{"model": "audio embedding model", "dataset": "notes from a synthesiser with random patches", "train_examples": 78125, "gain_aug_db": 10, "wave_strides": [5, 4, 4, 2], "expansion": 4, "am_softmax_scale": 16, "init": "xavier_uniform", "optimizer": "soap", "beta2": 0.95, "beta1": 0.9, "one_sided": false, "grad_clip": 1.0, "warmup_steps": 5220}
Rows from block 9 of a small audio embedding model, named by matrix and row number. Rows with one number belong to one channel. Each number is 128 + 24 x the weight over its row's rms, rounded and kept within 0 to 255. All counts start at 0. Numbers have three digits each. After the name is the row's rms in percent of the matrix's.
After each channel's rows are labels from the 100 clips, of 14976, where the channel reaches its highest value: "responds to" is what is common among them; "loudest band" is the band of the loudest frequency at the time of the peak. Only what is clearly more common there than usual is listed. The data: notes from a synthesiser with random patches.
# convs0: expand pointwise conv (model.blocks.9.convs.0.weight, 768x192x1), inputs 0-191
# convs1: depthwise width-3 conv, stride 2 (model.blocks.9.convs.1.weight, 768x1x3, trained with AdamW), a 3 kernel
# convs2: project pointwise conv (model.blocks.9.convs.2.weight, 288x768x1, transposed), outputs 0-143

convs0.174 099:165148123146116164104120175127123136111148102157107108162150132123126124061184158133146056132146103135167144114181091141124154185147109122102079143122104136118162139151126113136110112094146084134139139124119115173123121111118173090106103147153149172156156140155151120122086118122103093092131154133132125102136102117124128104144102118119156097099171119152117129127154115101090145128114124122178137124147173174132118120145135110123133144112155165143132097154151151148116178162170108138143117117091107084144149134105104123143146123165128126123135137130105103125131095110110140110
convs1.174 106:089127143
convs2.174 098:120097139158135129110153105125150136179072078073129086107137140174116151147109148143155136163108112098129145147106111130109103144116124136122099095153156092156136115141100097115127089124100118133144132108130115103147137156157149121165164097121117124125162114143145116161128124091095091118121118139142113110114106125116124094114142130138136094174105096133099105082118100154140143154158141145147148133132144094123160093121103140140144
responds to: filter wobble; resonance
loudest band: 1000 to 2000 Hz

convs0.461 094:143122141115159078146115133073103154091108145113163160099132145094155163135160114102135116127146111102102108133116117153170056127102150126125192147121157137125139124145090104120100130119115090120138119112114129167131122148098155137091120151115115127155135154111170153142170124154150152137116117148130127096143130125127093096155130147100187132134137116117099140150121114134115132095133162163098120127107123124142126124131148113164147149130133134132115122109193106140145105141096127139125105128124177164157107162116154123076104118108180116109154097174093187178137131121154152144
convs1.461 158:134127087
convs2.461 091:139116113138131177132111141140122106123134136117134117120131153107104090171072118169148101114122112138125158128117153165105138115123149098116138127193113142121110155122128148141135098093142149120105152129094150131125102116132154141111178123146110153130135114153094130150100133103109132118126107105164144144113184124103126153138136120201089084110132117134126124128145182099140150140141106144121157082094170130116116105120129148141137
responds to: resonance; filter wobble; filter: band-pass
loudest band: 1000 to 2000 Hz; 2000 to 4000 Hz

convs0.741 108:126143131131145151146102118112094106111127147113140102124087079116110178138146141144091059152131147152144133112120124152142144082109126152150139127139130097133118117110113135166074108136171159092104132097150176116131108098114141175133137170136131141105135117181105130129164141106198142123141129156144120115106075158100141164145132105148153081123104133145167155137105119111118137120133137146103095140101132094146144132142125131108131123147145108053144161134139111145140143149143119133108160122115142135112083168137107123090160146113116122142140096195150099132103111092119141107
convs1.741 167:170130129
convs2.741 105:087127139174104110146127127104148131123090146090092099144113154179159165140099177114111143150135133128117167154123110113111121146120096097107138143125133102133111194156136096148117104112153130112105139141103147124115104112108126128136163130102085092134123098120150099092147132150106115113130114161138134136146104127135129152090142130124136158126148123111118141113123128119176157121121127153108152135096140103132115131105099147098128
responds to: notch
loudest band: 500 to 1000 Hz; 1000 to 2000 Hz

convs0.632 095:119128145130151150133186136155107150135137158085091146153100127151146090134116180124129113128140132195146143138190137172089132128117129137151113168132118116162116118146133129143149162152165125082128101117121095125126147133114169107136136142113112095146075110129087114159107138117125135130135139126146124151112144156150102134089144151125129114167151162100100118144126104155161120113131159116155129178114098125058119117166121143120152126148168154172107101111134138130113130108121120159113125102159122116116118138187119090138114174074136108130141130122094065155145113117140115164
convs1.632 071:105136161
convs2.632 092:135157090101126169137095084097132148150130115140139126153146128118184132149123143150133120149112088121112115108203144132150170143099147123129093111125112102133129172123121166139152109112152094106129117076140144138109116135105106100078142123132124140165130096137123096141126088124181170143149123142135148106118134109109203118140165138137120172138092129155128085082116120110127107174145143125133091135113114100145152162151150135138148
responds to: resonance; bass register; oscillator: inharmonic FM
loudest band: 500 to 1000 Hz

convs0.610 094:116160131117117117128133137134133129153105131127121101140143154128114140146145154125127185136122097165107164088168125147057113123141164163111138149126109135109138130126148105107158109130137135160101120126123120155122065089122089171125149124136137129102121119128085125154090113143096157167135085134117104097120114109114087116131095125134173119085123140179146110109068115098154129170115111101125160142112153149158127132128107097075173077125133130077122102125133108149111127121143108107073153192114093153100139140129125116143129097158096092126128132148124138108094109121121120106
convs1.610 106:165147128
convs2.610 107:123173152115132130133158185148120142092102171123133155130100138182154138101124140115135109096154134143120126112159145129137099125095134156145178124136126133137138119090142161126146173133094092141155165170145161111146114109168124116154137157153099109169117162117107101088135118159114156114159147098122105116122150110094146121174127138118122142150127134092123107117137133079121098109142145138118115162091119137087103099151093128120115
responds to: resonance; filter wobble; filter: band-pass
loudest band: 1000 to 2000 Hz

convs0.261 116:154094166092133131147091149116128117129075080088150108153139131109122147093112161136141149150127098136143155147122153142170156104102136128135114100087158137124076113068143133156128134139156103114109156089084104132161139164117099149132112111152125133102059108115121150137117115142108105141170104158128098147118141125126079141127156107143095179132151145139134083120126144193113125133112092118107115101115156101151110106126134115106140156111115173174116150161127158114126104109136155137111150096115146121157124131150140133084169146127145110106131124125173147171145101098126129118
convs1.261 082:101125159
convs2.261 113:132133105134131115128132121117119158142127103120082138139137120103169078144139117151109128127123134116116133119161111127134156191102111090100191155117109094136128099064107160111105095121052145132129133114088118114118146094131140125150119156153071132143103175114133160113159129114086131143166122137110106107103097132124103136146150138079094087113123129130106153129123151126165119143146121137118151100101121133152086125139149089127150
responds to: echo; filter wobble
loudest band: 250 to 500 Hz

convs0.732 087:138099105144095138144136119125096139174088100142134127189113087131121111129139134135114151073167181147134122136136109148141127082128124107140133124147156114107133133119128078118120142126162154130136146141148128111088114115123147139117134117145122103115128139135149086135129185160142082126144155140107118107168105136096085117123131157094102121134164121147116128110069152134123097137137079183095087141212096144113148141146132101104150102101135144155143137105130142149127144120125125081067145111074110134142145142121122138124096103151130127111106136149140176102101111145092110154
convs1.732 070:159153140
convs2.732 099:179116082061113107114119126114114140141114178141116152153126111090156121114123144108100125137142153116106162115138139109163138115177134083103127154124153126109135094157152139157133118114124157150129123120158128165125116124094105101150128149165151116097148153137164145137116178129147099150093129143111087159180118146100140130121135133107118135178127120127129053106097115123127125084134138081120109120151104073130156097157127036139146
responds to: resonance; harmonic FM
loudest band: 4000 to 8000 Hz

convs0.521 093:084146133132119138145111132120163120089131143171110066138130092151129122162153129126118153152139132140131103099131121117117101146138168126141146108173117128129143138105067087140122146185094092125149094133125121144131141093133119129171130095140118116101128112145128136148117145133122124117139095138142168117164118136142130124096133135118167099109080128071145145133113123112144063157156110152157120150098125126111133091195115119132141125159104147154136091121163114119116169143165109077164139102096160151112103144112091181116123130109149116098101125135141115167117078153145128174
convs1.521 137:168134138
convs2.521 111:159138112079129097124147130144145126118134141120145122129118117128128082136105121118155120116154115163085139151137127182081165127174105148086143160139137106112102101172102169130118124114139118118111115117076106157149091140136157110120133140091092112160183071150135132122120141127155121100062132139116151160120125122148099140132154104129124119109124127118108139163166134097153139127114138126076109121092143143155152112133115111117115
responds to: filter wobble; resonance
loudest band: 250 to 500 Hz

convs0.311 112:122155130125161118133090137158107115089119141171157072143123149150130142091102122151149123095169101131150104154122081137130121106084114140113106128097120135124133185145124067133146104155123134127145127112181140152117123116133124151155112090119137086110108167107139131109131141104128112123130111145140087130126179124154082140093117137126138147128174094081119145121096120125130135178136082085130151097097196082104116154169112154121143151159134152138105154124129156152116138106109124114087101131133077123188110105121151160133160108100122129123118142137124143140138106098133132139
convs1.311 065:156144101
convs2.311 124:123138128124154158081144118111120082128134108110120146125133071126103128103122093171140136132146123110107131094108111109146120161101085064143103129107125113171170071150104105094175152130128115179102138129125111096133150135119103137112113137166171154143137127139157117146124134161110168138189150126138090099152124068138120141161161109186159121120102144136117112126111142114161122123118142140149115122172132118141118153142105152138111
responds to: filter wobble; text has "pass"; resonance
loudest band: 2000 to 4000 Hz; 1000 to 2000 Hz

convs0.37 101:129156159125145110148102141160120151095118142146158134127151130166113113106117129155190108146118124141143134141155150110104144162174153149142155120117117162116155128189149152087108116164113125123120114161167154144107116132088170099104108106168112106164158152106107124141151147145096115119156113118141143120144108115126118140143128165109116144075138110084143122116126124161151116153163150119114145124102169103135161130118116109155160099124140109144129083186144110099091116119167138088134135191119120112098117137102142097162148124123187150095157174149121132116118110127182114141
convs1.37 118:141129168
convs2.37 111:132112115119155132085120106091151170184124069112109156102132143149148124102114142121144135117133138105114111130116146176100125118126113129094118191136106150124136119078078142152142062135162148087121138095116128146137155109119155141117078130107113100136106126164147136110087132116101118145097170162125131158098129113137141128131108107127114115104133133085127121112125166129091168161131157106164184142116169146122102127090091112111131
responds to: filter wobble; band-pass
loudest band: 1000 to 2000 Hz; 2000 to 4000 Hz

convs0.429 101:144116064155142132171111136159123108105111097122136133111135140144125176160114127118121132152062160105165100086111098118119125134124131132115122122082125143146132103135131142118140141100136089068139119089106125127106129118085158118135108124144122104163148124134073113152111143114103116158155110102109117126116131149129145129104124125168140119132116173135179116125093103150189167158142109143145129120065109074131085111084146127154133102115134133125099101141148094132158171136152103132162151102113137179124102115091118108131142130147125105169142134098172122122146144095146154100
convs1.429 142:130169135
convs2.429 101:139130123132165138136134115112135155124159121110122160118144111112146127149135135121158124095117089141116147134131145143109163092163115110150171090138145105180159112104118151113146130181112129092111117106096143135136171159126097129115102131112120117121141108133168151113109088135103085155145120142152104146115135145091126148106117110133103180154081115138135168097144168138181134091124115173101130109080153122147101130133111130153115
responds to: notch
loudest band: 500 to 1000 Hz; 1000 to 2000 Hz

convs0.669 137:096123150184133132113125094117107134113150145157134135176093170131154125122124117121158130134146131136117121123150179122143145100136131161133103098124165097141158133112117100115146112118158109134143140105131155161100151137167086189135148103131112106125105131128153132075101068109114123157123147165134153076125107177110148145104132152138146132162108149118134152141174152166126082107147142124130154129144129121115130070122171117145109185114138134103109147159136152162150151161127137152160130166159119123125116109130123101112175106123121098109072141100178108135105144116136174109
convs1.669 131:131135169
convs2.669 111:130129095102125119073128136200164151145138135147144110115161084121106117128121118105111076148117082124146128127130103135069142089167135108137132125120110122120141099137102146136129145100140139171116129178164156128137155142144129119121120129133131125107116121114128139120148149145125101095095144125165160129111135121143140128109119164144080158133107158132139121129112107149089151130149135107130146124113117169169122138150094126120147
responds to: notch; square
loudest band: 500 to 1000 Hz; 250 to 500 Hz

convs0.345 108:157130119126115123147129161152136131124155084171121162140131180141115128145150149101179112119142148090134176148106145136109153116123110144153103146096130125157168147095115098130140133133155152139099110121103142116118125126131126151133112127119119143138136117136118108093134091079118100151119139146104123118144078143099143113148147148135122115173122149154073185128134107127118120120159144156166130107165114126100149109102155139131106141180129133116110135120155111149152196101137083119120099168181143160115165149109160121185164152135134091182116105144159109116156135087168141099
convs1.345 081:155135159
convs2.345 096:083156096122156166146125146142139140144097122115121141154129128126148157142098151153181171133133118135174156112166131139091148134088146109159101121129112166128145145123060165164134166140151146124103095121100111115127166128134094136081134134095151152140085094100131108141109150102100106140165153125127111156110117121166118124138078140090150135127139061099136165148133123116117112103170087113126124095120156144136125134149124130139133
responds to: notch; filter closing
loudest band: 250 to 500 Hz

convs0.767 108:122090151123140156164123139147111127135142115107144161086175133138110184157101155113098169092119117126144093098120155138146132098136123130125141110128138080139104147153123118147125141115135179117131105143099119113115066162126131162054088130152125117099134161104100168120110172157140120116152168118134138090070089110073139164121132100158188129097149107182133126108123142121149146158105103092139155110173122158089134123138139165165102121124117130145162133117138131130152126151133135114123109125128101142109141143080115156125115126156131150109108096122155136142116145148133141120
convs1.767 187:169123127
convs2.767 112:079117131095147144133152122097136123110117112143187109153136135158133181135155158187117144141126168134135116157176095114116147116133159110119156126126134150120093112152105105145061110130135145148169133162123150085128119078132161108121093129131149143145142115192118132139107128106132092134139135064123111122103120158116138104064115080120176130115144110095134122107139134108112153115158148159161132151127146150125100146114134126131106
responds to: filter wobble; high-pass
loudest band: 1000 to 2000 Hz

convs0.552 088:161079114112109131117132135141142095202124159166154143129064109131116137112128134147103112143135171090125135125133129194117146162090120134096148135123108148159152118103139094117176112117140181168113163114124149138124126153111166172163106150128161107096139113114112141120137137125107093126173129123128109137136115104112144130117114100125084186136134152163141113130156138122117125155096052134153112141189146126109165107128112097116103082118114164122168147124111138119123151111115088114113152151116093146127151107116087107118150122126119113123118140154153133091135132152147141147
convs1.552 106:168138132
convs2.552 114:113152138106124106110115154131148105109082158131149136135112103135145112114114174076136115123146131118135109121141181120153162081135121142103158121146120121161131153113146123124136111121153131169111099104136103159117134083133157104124150188112132172113143198124119137127081130168159099125114144120107100106125135093112129127127146131099112127169113122151096077120116077116122111078157116133133115109153079121117107092164095135124121
responds to: resonance; filter wobble; filter: band-pass
loudest band: 2000 to 4000 Hz